From a checkpoint of a small masked spectrogram model.
Training: soap at rate 0.0045, 5600 steps.
Data: trained on chords played on synthesised instruments, 52083 training examples.
Rows from block 2, named by matrix and row number. Rows with one number belong to one channel. Each number is 128 + 24 x the weight over the matrix's rms, rounded and kept within 0 to 255. All counts start at 0. Numbers have three digits each.
# convs0: expand 3x3 conv (model.blocks.2.convs.0.weight, 120x40x3x3), inputs 0-5, a 3x3 kernel for each
# convs1: project pointwise conv (model.blocks.2.convs.1.weight, 40x120x1x1, transposed), outputs 0-39
convs0.0:106128139129179100107128118135136129122163152124121131128131119110149115116160118106116143124123090126126145144159130154169141138128115121124133158132132095137121
convs1.0:156128165135121133178143128130164119149167178101097115165112109160168179166155146107139140123147120161169117152174088141
convs0.1:110157126124132087125121106100137115144158120134120157144143138106147124142103106149193139125123140118149130116157104090060142142136141170153123095126129151121165
convs1.1:076101152124134112090119093164138176108104152147086123148137167134143120152127112125137176119131173165139158109114104156
convs0.2:124127125128108097111125119115128167126255183140140132128124158108074084158158165135146143132131110149147122118152119077103126138129131115162141137125133128067139
convs1.2:145076140096144118157129125157092113111123101177152142103141115157131125130124113096142126122153106127117124175109092141
convs0.3:103112113120122180167146130148125099116176178157113135152105142069130154139146132118062104097088128121128116150109142155073136145104158107187142173155076102135147
convs1.3:129102105161162083137131138151128105123121130127114111171104111114124139154101146174157115152166126146113124119127134098
convs0.4:155153108123130134148135143147099150160173097112139120115101115154119136110139143102128118143134134139125129115108149135168111129165123122098124130127176140133114
convs1.4:141110133117085108107092115136102116113122140089141116149105163179167134163113156111147094075126157079117128117157145164
convs0.5:117127144099147131136069100106177146170142158083146138135157143147086169111137115106114146127160112141122141142108146091114090122146133073102170160152157185129130
convs1.5:155141122140129158126144138126117151120116145154118106119125143094153132102132139118130131102162163152151137129119107131
convs0.6:108131112130110140152126132147134128118109139116170090120157122108124093128086128119134122139119112146162108108116135104126195118109132143145131140146076130167135
convs1.6:105105116112157109175115176152114146126144120119146122120094084175130141132116140093102172132070095106117116153118130092
convs0.7:172155113152125149165147136102115131152125132139085108135143119132091137128146154133137129142152136124127132136135115128124126171146131105142138153181121147138121
convs1.7:101090139103127103110131154097085125109116104152140117154097128100097101077149057141121131173124100131107107108143123121
convs0.8:123131117061145145125126133168145135159176110152112116115120131089162157120149112135142122150137133121115146135117138086124094170107122113149108143101198160112126
convs1.8:103137154114128105122107139134121107135129126086118093132128162186109161108148136133126142104184174113121163150151153121
convs0.9:150140106097171182155130146118128147102139123114115139160132143113074148144143116125162121136146135136177111122127120124122086108156126118160128081096185152107147
convs1.9:095135075166142109126136141162122149120083120131184081113120142119160124151103154186136107138202139108074155116085172087
convs0.10:131091129086108096134114149130110144115108126143169153131155132155147127159132107126112138136101151137107121163118126084150129122115145125165103105120140171128087
convs1.10:130163126119090113095160139140127149115144136138091143145111113144086113130119137113110174135125138149108116110129115155
convs0.11:142102143081175120125171154150108120126140083106128165142102109125151169148068144119080167120161077128077166128125132115131158101111106122094089070077095102146146
convs1.11:131122112101183111125103141152134158145152124129131108105114120135125145077139160172102140136145120130193153133075101115
convs0.12:126111110091139159129122116132178169160123122122113118146093123162120098117116095106130106161151091133147141159120138107146141130145115150132116115120110152111119
convs1.12:116106165129136128167110133148122130163181163128122115133134154107169126156148101114121133146122147124122122140114144178
convs0.13:132084113127095114108154111119164122105148112115152090105133110133134101134128123123122097140064144131095091133106118134116174097117134122131070172149074124118121
convs1.13:166127123116121142112083108102112146165141154144122112133144122162129125113129153090088146106107139143151147176164119095
convs0.14:136143114115149141122128124095137149146155108117129113126115138098122147128142154117125142148107142104144127125129126136137153119098130096141137118160125127160145
convs1.14:065097146145125090141110162128126104148091092114096147082099108084110134129130128127086118122153120126140127136132142160
convs0.15:131145096137104107134121139077136129143062127145114151132172104114130100121102177155120116102135133146131140104165118130136104134116144150108189092131139163099134
convs1.15:085128172126126109106123177144115081110135145166108117085118160123149165110049135119117129110114115091156105138111102129
convs0.16:162140101170138147163143110125109177133103200156115091133110090106135199125135125162152094051162120116156104174100146102142113139089141135090117141156123104085121
convs1.16:109131137145151137166122151169157145144116133135122087177134105129093105133150174149095103151113125142108144127113103116
convs0.17:121103126146132106130128175146140140150175087130109138140139135118135121125129113127099112105094083128079153132116138131186132140103155137156113157153088141141144
convs1.17:103121134126083143104154096112098115113114124111148162140138119148120122101132140092142119167140158117137129138166097140
convs0.18:093138124135153176159129109115117161157165137151174118129117142111179103152107182127120107116153152128124168109126141177137103093150146121136102099147138156133091
convs1.18:135111127134113133140153116119145137131128113139100097107117133124147117139131149148148080129090135135148144131128156119
convs0.19:143115114129190136094125121145096141100157133139133118119127136115111152124144173130116142102118128152074140132152115143098103144156124158099156123162165145128131
convs1.19:082117177117145090135134167117128139062185161059092112095056133132150125109121114148118106167089106096114120157121163104
convs0.20:122148139159126078098119183122091152163093132109135130123119132123148138142148143126143131184089173084140125128116134128136114123138128135142131203025144145135109
convs1.20:146125097127127141121093132120149084176130087113152148136179127134150113115137108104121139138136126120133065175071137167
convs0.21:117154090138123158129109154155167128111054085115084133124174122103114091135108144140116133082124134162161156132126110185116110140112124111138150135073131137102116
convs1.21:095130125121136123131156126139135079126116151119120147101120146149108141138113163105163075129120079167099140135130165070
convs0.22:151141141182153094077072095111118140141134146100160130121110120163104176097081094128129103129126128126132110120139136151178140167117158125148077143113135116138097
convs1.22:092119146148076127130172104130141140104086106155132125166171140087132137136115096161167099108149144143124109153123112120
convs0.23:109152123118126143172164111187147124109132084147149114129077122166160126101067097145086114138136137124188139099115131109063141138116126118127082134136147160099108
convs1.23:121142116105152097111099126127112133152120149112084145099143138127141154109153154177142164113141148126123148115157114119
convs0.24:138124142173132034139173148156112139119176122125120130184133129114099086157126177147130133127114157123145136101141134222133067121129121142134143134154094141115141
convs1.24:090162101113116107106114096154125121111095115150129148154127169143126109165112072160116112147132117142153139138126114124
convs0.25:124150055123148134111126150121165070103137145132091124124080114140097182089150078113206140120153137123106139124179096149133123160107150152090120118138128147081128
convs1.25:139136130173186110091099097122103089113132153136148160102159143182143160124148110191177109098142085110108093105154113148
convs0.26:146096155105141112090149108119096117136114147165114116124095142136098089115074117146161137106104109112148146120124144115171085132102132091130140146069157128152162
convs1.26:125151160133102129148079144132130109181099134123134112117115139118153121087122127136120157116148159116136125193104124142
convs0.27:139129123114133052162107149132153109125161083108142135147137142120116150101159117155138125141138129145158157130104106156123126146110116153108147112110141136144132
convs1.27:113087123123119129130122139123136140115112101163119108136108150141112110136150113100118135154093091150055183177120116103
convs0.28:099137147151132158093168130118124118169121099122135118141146129146169134130131182128103148096124160083097126081085130139166098156173098111168149134144089102171175
convs1.28:134085119129134109129174148166145161133128125112143115121133122136074133170082145115126117135152106120123128114125141135
convs0.29:135152152166153139151129143141108142114127157120154125117146108113122125127125137126136124156174136148149132127129112136154109138132107146136098126110122125136137
convs1.29:097089162071135109118120157096125167100112112129145181127101103156115116116117153141142146121141133137164098136153159116
convs0.30:143180090151123139116142141083147107167150108117159122134096150106190126138101112115166134118116150162143119142147110156076112140113120150141116125095148145154166
convs1.30:145109096144166168122136129099123129101131145125094127115131117149156187091120145170105142137121130143104115141142169131
convs0.31:124132123144131135142142115096135135123158144124123125124124115141102171114124139127138122113133126092112087117111129147178128127153137129161124107127150131119095
convs1.31:130137147165146104167124170177154140122148134142160157181141134136158152132114185164128105093133100101104105164179153105
convs0.32:121120120157121073130121130139141140088127141120138147149131124124134128110147110105134154149140121122098114116156115097133138126112142096158093099166099166062101
convs1.32:091114085156099131134147144148111140082104126173125130149137108152112148111114130160117095087074114128111122138184123114
convs0.33:120141136116144158122139119137127140151061080130169104121117110147156117092097112151142137140150135112099139111114124089090162163108147133112115145096125154118112
convs1.33:160098107081148084156092141127134155124093148186167118113091114089125151081131141119103166123169116114148123134115082097
convs0.34:148178132061037101178182107126139110119140144117146127143176160147105139118139138138149144110100119153144125146136127143129120062132161151181149133139107113160144
convs1.34:117125153081150119033119106154136140160107093094066125080142121150115123140146144186116090119131116083116189132127145150
convs0.35:135118194108158125146114155152111109122094106134063143110142127105153115120129132103120122126133115126108097149141125148128140114122163161152105140118097115148145
convs1.35:092167126111100110119132175175135149125130111117125088135119154113145139201135157104113118106136125115109101148148086137
convs0.36:132111138125132143130140130146095150073146118132137114120156151092071099135155126122128114103070144154140150156117142219179103126187129109136127110146139108146144
convs1.36:174095092129096109106108117114132144127101134170142137108083075123086153113133150129132184141145103109132156133141105168
convs0.37:124173134168140049150129125118135103133128153177171132140128113154094097174127127141114122132147073135098136137132134104126153087108156105168122086152108093186145
convs1.37:087124159136114070169120132186098131086121139119080126094082155160111123153088151123113114108084121162121090131137097024
convs0.38:150174140140096116092101100094203140123116133125160129146111117146132174092094131109115113141115166084135104146121106154104089146133136116124118154162171156115108
convs1.38:100168126172134136099108119128108121135123125123103117110128100108146152075161147130167132095117124108180145145139158090
convs0.39:118109158155150098123149128124119123153184142117137116135123132164088088145161121130078137171083097109115134139119146094121125138173116132123152110144142089163098
convs1.39:137093135077111137129139134154169109143136117127128123115129107137105106164131128097109095152123145096118134124155101146
convs0.40:129102107104116071126124164126162102114118088146102107130122120121125125128132142072173146146162131123109111126154139140163142146162115166100177137132130085133120
convs1.40:164164126120117153166132127116118082100139115113114165141137135152140146112129115127137149112120119147112113131180104145
convs0.41:116147116118103098156112153150156127159068096126148117122139133135204116124118110132128154158142123168146168130148114171171119080111136135154161121114106155157112
convs1.41:149128065093110116157104098104132168127105108152159116076128100149143121145146118115135114121116109122131134113135141114
convs0.42:145159137159092148093133113121159124137092128118133147121097122164122101141115149104154147147102097109117137117142128126119131135132127135105135110110148106151091
convs1.42:143159110156140118132117106136125124124141106136141087153157142129169162127102126148101139079122146159083162150120096127
convs0.43:147137135108074152088156179134148149141098131102144112142196113133102140137102065134134116113119124150134135123123106124085129116137124130149136110129086105132194
convs1.43:126138138152167105070135107136127176147123154134147123146132118143109147130112142178116138090140137112162116071121134162
convs0.44:089111135139123052110127111097157112170144104172151118118117123099152157140106116096129149130113144147123093136132108088104128095101167145118120091115140154126134
convs1.44:066137130123137152176115104124072118118096130093090102162157133134176141113179138112147151113102160157152151111134122130
convs0.45:120105133133168173142086105123127120140124213120109118115113119091173101119165139143101115090092105121123084120108092158145130120178107123137139147157112140085099
convs1.45:141104097155148130106111126126131125136167091136124147136134175123185120097111106190114119130138099096137121166123129117
convs0.46:123110116167191089165128137142118146091070142139173169136140124145121082135129124126085154165183101099183106166149133145083111063124159106072163119104140133148119
convs1.46:081159174121118112109137140160133160117134158134165176102153173197104122148112120124145082117128137163154152123147127141
convs0.47:144132116122071114128176127117085119075156150130134119115145118114073132157173089117139141149148124121107154145133101122118135148109115139137103149141100120071163
convs1.47:141109164139101108182133100153154162152112101109126130131142121128096130140110114099158124127112134161116128156140141128
convs0.48:142108123092125149115146126121098169130124038152113064125108127093169125158135127126112164108047183110115144148151118132177059139128135115117119167128169162136161
convs1.48:119140126171128116107147158160110163110123100122196141131120147108141154155112125137144096146148140102093122156125142123
convs0.49:119119116160112125092141141129095152162082168134121124149104110118151107106191105095132185177150055109098129133139115099134138108155141098129127037199122192105140
convs1.49:105126147160124126140177076138115085096120119117118114177103123185111140137075102109134080128155071154131114129110156116
convs0.50:130138176149140137127106149103136115166080137143144095141084112108104104129129114114114130142126106160123137113116118130113153108147158131107150108079127137135163
convs1.50:120140149120117106105126104157133095097117139144135108145063130138171153120112158123124160078123100159084189107139128115
convs0.51:111150156113160121138146148111135109135186117132166149134125144159115140109159122144092127113168157158137116151116125121129107099143140116118130129125132126119130
convs1.51:133140136101086126115144140155134125095157124123138125131180139096152111164114184107131119083134134100150160099143109153
convs0.52:149132111191179053119094145139138134148089097163114133113136135143124107142145108156128158184148082119116165098128120078100138154124125112135099171072078130108139
convs1.52:144095126145110132101144145152107120086097060115091114077124099132133163106100183126165078149128125169098095137156145098
convs0.53:144117129148191118151105129111116140139160160136110115116145138096068085089119137116138156151088134116157145116118129146108097129115136108160139130187104111126115
convs1.53:111138160134131108094156166143103138126113128173123131136132121132135126082118150138107165086118130132171124102106086125
convs0.54:106109128132134167102142118121100090146140168129101131101103120088123163169169048122130124130141142150162107137131115102139125150137106142099138077172132148143133
convs1.54:108176181144101124082122143122101129136128125093108084123100140130134133128140132136121132108128144100176142111108133123
convs0.55:111124127142154169156144089148145140066237176120155111143111130098113145133110141141126119110104139155150142141135138120118095147113137131141132137115079108137141
convs1.55:124067089108119154138158101119129100134113126158110140129140085153076121179105134118132136129135114161094143132133119147
convs0.56:132133113164112102113088151146094147107185139133092154128138104139193177099095128125135095111086145131161111148122137141113167127104141118114089193154114113171149
convs1.56:106140121148124176122130124116113118152142107116130087158118139129158131091108131136095153105150175121156108100101106136
convs0.57:136110102184112118091155108069119137158162087171117125102153122172206131169123125138142086138163109135158119139139107067125139135091101156156115109077150113176136
convs1.57:131092101145167127159098104164155121136103149184152135103108164125113125144105118135112102148159082157129108208106113114
convs0.58:107126110145129087114144127132118117134184123135095144137109162122185156155121137147122127149128101120131137137113131072143120119117111151143135135163137099109115
convs1.58:125096103104147127152119103120135142115124172132147145161134112132121138127138160126131156074142128107108105112148123157
convs0.59:135145125119149111100124120141148123097111124111115189105100141135217141130105139127102103105097119126143116160111116105098119124139144138107097112141123125131083
convs1.59:122152087171103100125154108127100104157141122098095126177113168109147117163101114126109138126135111099149134145126114118
convs0.60:143139162140146147144111102152153107084113094100168147140104109136177177142048091147130127121082114119106137111085120083192161137049066136151134123132109135103101
convs1.60:090159162146103159129128121167140114140147115137099139105135166143141108155167168128117112140144200127128107171128135108
convs0.61:135161123154190159080133172118137126153155149110072121108119154112089135143155159133136126119108097116108116148143162111112123113153146093150119121160163127096097
convs1.61:117100117110141099139126128169141132158097136131106120155163154113153143118153138095152145124112148109126099157112108146
convs0.62:094135149098113068099143142151105129119117129168132139110146112126173151116160135119105138092151094115098142102102138114121111140119140122110084150080125182112069
convs1.62:147106084129120123152117100109133154096170111128097144148100109136125158148132112140151151144113115162138079130144100129
convs0.63:117113130101097132158128119135133114135132128135110133145141131116126108126168124138153129114151124100162131129123151119104105145126135137137159162126128123136133
convs1.63:165129120118113125126113122128102133129131147123111119166143149160150135152146145105088106107112112130142102145193098109
convs0.64:104136163108123091101122131122136116178154150114117145137156124111170100152148134155079151069116122106119106119155144078151148151157145147130124076103127126113152
convs1.64:141115087125138163117112127125107135140132117117119138130123114152147134133139122108126128132132158121131139160174073100
convs0.65:150109115166128109115133160137086140123123140115120133111137152121063073138132134097167130119113112104135141142081118134161137123102131152099118120134118121157123
convs1.65:116165154145083138130113145138123120155147156121128141123104127127138137133129176143145137072133143176144099133136108121
convs0.66:135144108130153155118152114150131100092167088163154109122122125097111131151086125133096150120156127161115144114162118106116121141143135145141119142158137139097127
convs1.66:141155114153134112124126098140172147154134152150148124139149169116104132145138139119120073114135130126147109128114111128
convs0.67:101141153110131137096131092124095144161096138140111156121135129104090151096165107119082147119139124150134111160103146124132113113149152119099101161168102108102088
convs1.67:109149118126141121147108146135080105100147084104108106104098097097148218120169088093200111107144123120129145150177113172
convs0.68:142128137118124186142130140086129126100136154114089115147133121119120201131140136129123084071157154127145144122130107126108109176184068110106124101102150119130148
convs1.68:118142150126159135130111136155132137168070112150168111105143123109134105110136158159165105182157141120106099149081147138
convs0.69:123106118144134126120103134128105110134159131109142091087143150137116189115113156160094136153148082099154172097124136104197099200128140092114119119135144166110099
convs1.69:160165108089115139146137101089168156123099111116156147114121117175149147126146104137158137134116157127130153096133112124
convs0.70:146110140110159147131160139159115134127073100112181156104160100173101127128125139127102129161114115132085129099128094117075101100123134127076131124145174102084151
convs1.70:141138116117144131117154155189114169166132103109145144173154153119148129135154139148122137125128150155091093121139111120
convs0.71:122134144142106129118138127141125126106170180143116125133138128124111173148135155118144137152083139150127107097142109167135101166118115134161133123077142138095153
convs1.71:176120113107131124132138132138129156136132121144126156104139121143112136110079143116115117129111081135129159147110114129
convs0.72:128145164135149159119125108132153123165089127112131158128116098100143068118109143115096145120102124111106132124118112126062159164136118098119067135073083133124137
convs1.72:126132116170148153136141122116148110140109120091149118128127110151124134118142134079172124126103126170098124105167143106
convs0.73:130088127140142120118049135145130132127106086134120132145142134142158115140106149098150133123146139125087139140136139160139158088137150166130127117162150099125122
convs1.73:107103138122131132172172144115112116145121131120136134155148135136117147129170139118105132118088114155118130159139093114
convs0.74:126106126113130108124152125105123124119141105140141105135140118137129123126070127137124126142134100111122135139135126122146138129124122124155122122095077121100150
convs1.74:081121116130111105120144134155114111156115110173176169133170156114157138117136126091110134082137137087137113158086049126
convs0.75:124149138096112078146084136117166132148132106139128093144116181128109065111135140127117123110123084122141132134110149107203181097137127129093104157104064127093119
convs1.75:148122120135103089105073155132085154080142115145101151119119130101117149104116123141109156127070095146109166137107088118
convs0.76:130121115174101071159132119110115144141160142123132175119119117152184148084128124156138090119140115152114118138133131161145147113137127112147159107175114109134124
convs1.76:153111124120100099098158137174192121130132165103157105123127134111105124162086152113124075133146144108108124133117121099
convs0.77:144095131092165153164091126153135121114136097140110123115117151139127167122137137085159131063125175110170107128144119148117120113153124154145105113158150126102159
convs1.77:148136087135121073137117105113140085131147113111130176119166128138154139121100069118128125098122155145114132157139120050
convs0.78:107134116160146152126151130116164109138036151167152127134132131114165188135099095108126135118126121181098131138121124137139081167124131127118135172163135134154118
convs1.78:132141070160128095107074157132119148126133157132132122123114150144138144111136131109104163100144150115149113152122085124
convs0.79:161174128119083107113130144148179144124069118148086102118127130155144136124061068111125123133117153111104117130128131134099133143130112124140108156154106123146141
convs1.79:124163109130122138141131109128101138125145135135142115116128140127164141115090100115114156128143113131125119116061099121
convs0.80:145139171119155153124142133134125125118144146134097140120157138128134112130146108138142134133128127125139133134125136100144130138137144127114119121158101111127133
convs1.80:083113131139113096138114123124099150070127154136116132143101128126099158094133126125116117153128151128094119159120137132
convs0.81:130129137091109140144119166113154133135135116110129096135148095146149153141121092131140111110161121108148116120124131125114111110123113116155124136109127175135120
convs1.81:125142095110123091132168149128090139085124135130139166117148152100140169113158109142107115130107142144111102184159127151
convs0.82:142143107182189043189106118064072167150157159099156124114058147145195087147126114091091132187162089107132130101133123137101127111116108112091126097097115171098153
convs1.82:112136125122154089087138156167130144135096128115089171101147159112152128133113146188133119115099102108127126111106142101
convs0.83:140087119124187146122158108118115099110140125134135114101071113160149144157066148147127097124118103101094135068114151173102125139163163110110101152194169123107119
convs1.83:097146119148157153088112134142101135141129117102100113077128115130145135127126104147143109098125078147152134131132165123
convs0.84:141116136091137122149160132129162141112085167125133101120127132167114152155136124120116142137145125114160110111113131144130143098134118096142123145140123118127121
convs1.84:084081154095143100114149119113091114132137087084100118102146094130122122147110130112141122123107102118092165135136122149
convs0.85:110101153140168131098124179143092117101144154144120124139133136130131103116090093089168106125157150120109145123143110101125064076170110110129142098077112135148143
convs1.85:133169139185154129126113141144088119135113120142119076118106132092171127114156140140094139138195115089143131138118124162
convs0.86:083144146093170117119169152135123134148158132150108124142143117150137115140148143154136114127135119116154108123147140091115134164123134148110103132075182136071136
convs1.86:163142121121139123101177103097120052131141153146123161084116122119157123095144161155149143124126148092133130151122115093
convs0.87:115119143095132131110098048086132102150150068094124120152126105126106132104121122175141097147133104165155091123088156046093142105160142126153165100091099149144125
convs1.87:110135149146128109106112194123125178082130090130150145140184147074101153102114161127112074145146138101113171135133142148
convs0.88:156100120109111080113160134118108117101173090130092114137146108150128124124129134106105096152158126093117128145107098123156134147103136128096099134112166117082130
convs1.88:105117089136137114120145098107113090134137092126138136145118178163150141081107132137118134108133115155183132142121086098
convs0.89:148147136106104164116133144126147122125161097127139129100152139148108102104155135151077125101156138159129116154146068141113144136115116129150104166130180145141136
convs1.89:114123137115125151096192138158099157092130136110139124130109161112139127145126120159109092109152155106106153118106131158
convs0.90:086127104100140132142136121103101152142121157090137153148141099121102102123152117118139128165117134114091127125130113197100166133127099127093100129175106108120142
convs1.90:129132155139180131144141137115151110119119140156187175122063149107122156118130134137158121173113114131129135110129149103
convs0.91:154138136147095143119114153126108141126118137138113123108124136125106132128075131131121144133174108151152119131117118138091164120113138124168104112150164142104142
convs1.91:159162093109093091147152159150156092138146104097127184134123126130116087174113133118135094127133116109154106109150113162
convs0.92:074134118169144117165174105140126162162157121133180121143114110143136136098140160137096122145072125132100123130109122151077160106115095122106108097160154190112105
convs1.92:145135128074117122134132120120106140161113160136129056136094116161111100134118175124108105073121142126140120149161143139
convs0.93:137128124130136081077128129122130158169169129109174090124134118128062137088094142135134120169159142127113144140132122109171128086121137131150126067155138115111116
convs1.93:125135172128117122089150069136108115105141182141136097098141156126133137144093102113084080124129135154112097128160145151
convs0.94:131126137119129087139126107135129156125143139109126155130132152147113122136126109135112136082112144124122127141096135135069161156110126121139119136119095140128117
convs1.94:105113164135054135133119164130156170097118090105085129114150136118147149111084142113164131109101148181120173103121094120
convs0.95:117117115083177094101114124149098159107181123129156126114134121087117086109118123126122121111154129136099128129082113131083132170101130169145097138148066117135149
convs1.95:105106161064097119103080137138106158107150097109106109142108144100136132145141128104109136126086135141082164153132070111
convs0.96:104159116180133091089165086160130117140127115126174119130149131103116100117090114094100126154123142121125143144140106115128101095141134112101121156090089118085130
convs1.96:135144128112130135138179148106173130167192166100104167158138097122152146157090117146099099147099165122119066086147164131
convs0.97:130139138148086118151166169160163104143060136133110133120157134135144177121107127146146121114093135106137125124133121158143137117088107138167137109109115152133141
convs1.97:107149137170102147127140136157122107175147117137129104071118107154126106114141132133152111132124131168076114115149146140
convs0.98:141118098094155107107113119106149133059075161142148116107136127133154100127115122123105135157142126132128106107169113125104145136118112113130124132151147125139131
convs1.98:143097144118140098139085116144136115133135134132164185144173142115129109170124145105119111119147138154114137188142125144
convs0.99:122111173104147103115116083121090170172174126139151144134149132127124153125168043160120124101085091122167117124119137114103114136148192148120093103133059115130108
convs1.99:148129156129138141132086137109137170109128104114074108199124114086174147170143135118136096145111151074145089140154110156
convs0.100:140110127119133118102146120145113132120155087109139115144168120107160106152136132181136138158066158116165145128117121163071110103125117142121153119171131108078116
convs1.100:126136128188161145132152144111109110117151131149130127153116103136162169148139126144201139096161150121129133121112152111
convs0.101:144111115112139153152107127129158096135114124146110096161114125109045121151174142136156109112096123114182117127121107143076133129145129094122177140120112155098130
convs1.101:127128179171140124142118108154145135118127172120108187135132095134151128112114074114126125117127135105136120165125105137
convs0.102:136131123162109132087136144111089159067131156136163101127138101131109134129118160143129114124103124122134169132124127160155141137122132157171143087097167171087093
convs1.102:100151146132157070100133097161159133119096169125155133146101104158121148136116137123172107139132125151091139118122097145
convs0.103:141115126109138180125142116132133101107116141133073113149134137141089058145155136111128091112088154121175098134143125126169131109110137131156142111176091113129147
convs1.103:114150112139109103114116127146101144153131133165138098148108140116147160136123149086137120119152109138128149142112097126
convs0.104:144136134154144096153146120134120155139139143114098108126115124152178120082146150132110103169139088124126149100158138170159153110115164101094151138146109136129148
convs1.104:141118149142124113128127161104176148162137126146145159129135140089141172125106126104142108149117129118103138144127129117
convs0.105:125127107108147139092075165124105103116149128109148096112124129102110143146106165099100132105173138136138125142070116100164107167107132102109121144122149126146152
convs1.105:138136141072135141097133107133106141100177123131165151087134151191144113124172151147094125147134108132112161122148124102
convs0.106:111134133098067074118147137138100130122118166114131114132158103088068133090144132167154114135133125116136112122125111114109117117137118125111143130113136123166140
convs1.106:154119178137146109124127071158089158116122134111120121116111105148125187111104143134113126116125117114098136117127096160
convs0.107:181132115094162125105106163113148115111164103085131115120135140143104150152159123168128146135120176107127130141106134099105156133160095158139148115095151155111152
convs1.107:105139125067130149134096107153141163121118129117137123098113158191115125115132154128109137119144144131085156114159109123
convs0.108:117115142122137121120121102111135111090060182133147169127127143152184145116087130130151148120131117113118137119119142135144114164117150114156155105114089102213076
convs1.108:102086126117111125115131177084112150121152099151102125096094102081084177156104167123152095142149045142107190138161139136
convs0.109:150112116095163143109135122138124099145156090134169131112147108103174126127110120118133144147140108164112152128129129072092132114141127123135114115131124113111146
convs1.109:135154124077096125158117127157158092139146106105130115095119112155138122097123167107146146106186105127098127128115120166
convs0.110:126139146098095085146121089141142132191115113129119110110102113126122156079130092099109137113163142159105149134113134114109136120107118116132119113144098084141150
convs1.110:150104135145127152159118116118154180139155135117114142195148118101124160157119148119136134067134176157149137123126151197
convs0.111:136127147189097146160098142107150147133097133107131168130158113113165125120134153148156102100082110133126112139139127109141147128119135132156150150124148139121123
convs1.111:116121106180138134152132145182156139107128154132134145161130151170116157162147134145170119108150089129137136179127146127
convs0.112:150162140118133121150141165128137136124126112126197098109098126106108119124125106133119109128136136135156118086121138138099133136125108121144137131136109162086148
convs1.112:130180125130129134132085128153115126098128133152110105091122133162134114124127136175133130092151140165079115150199094150
convs0.113:140131128142156145134168144127116113093161102123142098116128121133129194151130133136157130136131154134106112118089130092185112139126147140109125130129131107113104
convs1.113:094103123123086118106158088111133130154115108131115121130133114112162149162128130107160114151114092151105165145131111103
convs0.114:086135142144115157136147107138142109121103181139134144144129132104174100130091116124115111101110117112071122107063123129242093166126169115063104118142150117101169
convs1.114:095138121123104152132139145130158100176123097105091120117121118159118098186164116161135099135122125098131130131123147074
convs0.115:111108150141130149113128116148080095097132128131131121098147098165126114198095073114136133080074135148141126139139135116106143133139153102121116145042138087126157
convs1.115:139140131177132130103145127134140146097123158147128134109115135097141158110101137139099109116131119103109150111122131138
convs0.116:139128147201132085107130173114083141133178049093124133117151148078185123176157131127090116173105138111163112138150104152173140153129134111094122188117094140136138
convs1.116:139139105148081142141138106113117118118097114163141130139130079125117131112127112108148143107134133135127118155115129113
convs0.117:097126153089129169144125121113166124142120139149135109126114151114154090095123126116173152103128112143137125113139138153075130120136129098145146179154144133150125
convs1.117:112151113119150134128131105125118146150111130121107135160092111156135105118158143144139106125142118087143107101126127124
convs0.118:111105136091150140168091117155126127114164135137134120131118138161092141149168118127118132082170141139108123119123112156144157130131155120167100130113170130124130
convs1.118:110132115130079145126129106129123137140119106147133087131138111162112112118142102128124153108154176136146108124134130136
convs0.119:093154141109087112121160123084132171148106116136136111139124132160164173137085108112120165120142102131123131147127129121185140131115177121197140118067161141109117
convs1.119:116107138150094136125174164136097127090154126133125111132086106110133128159150154121173116118129116131125142114106186097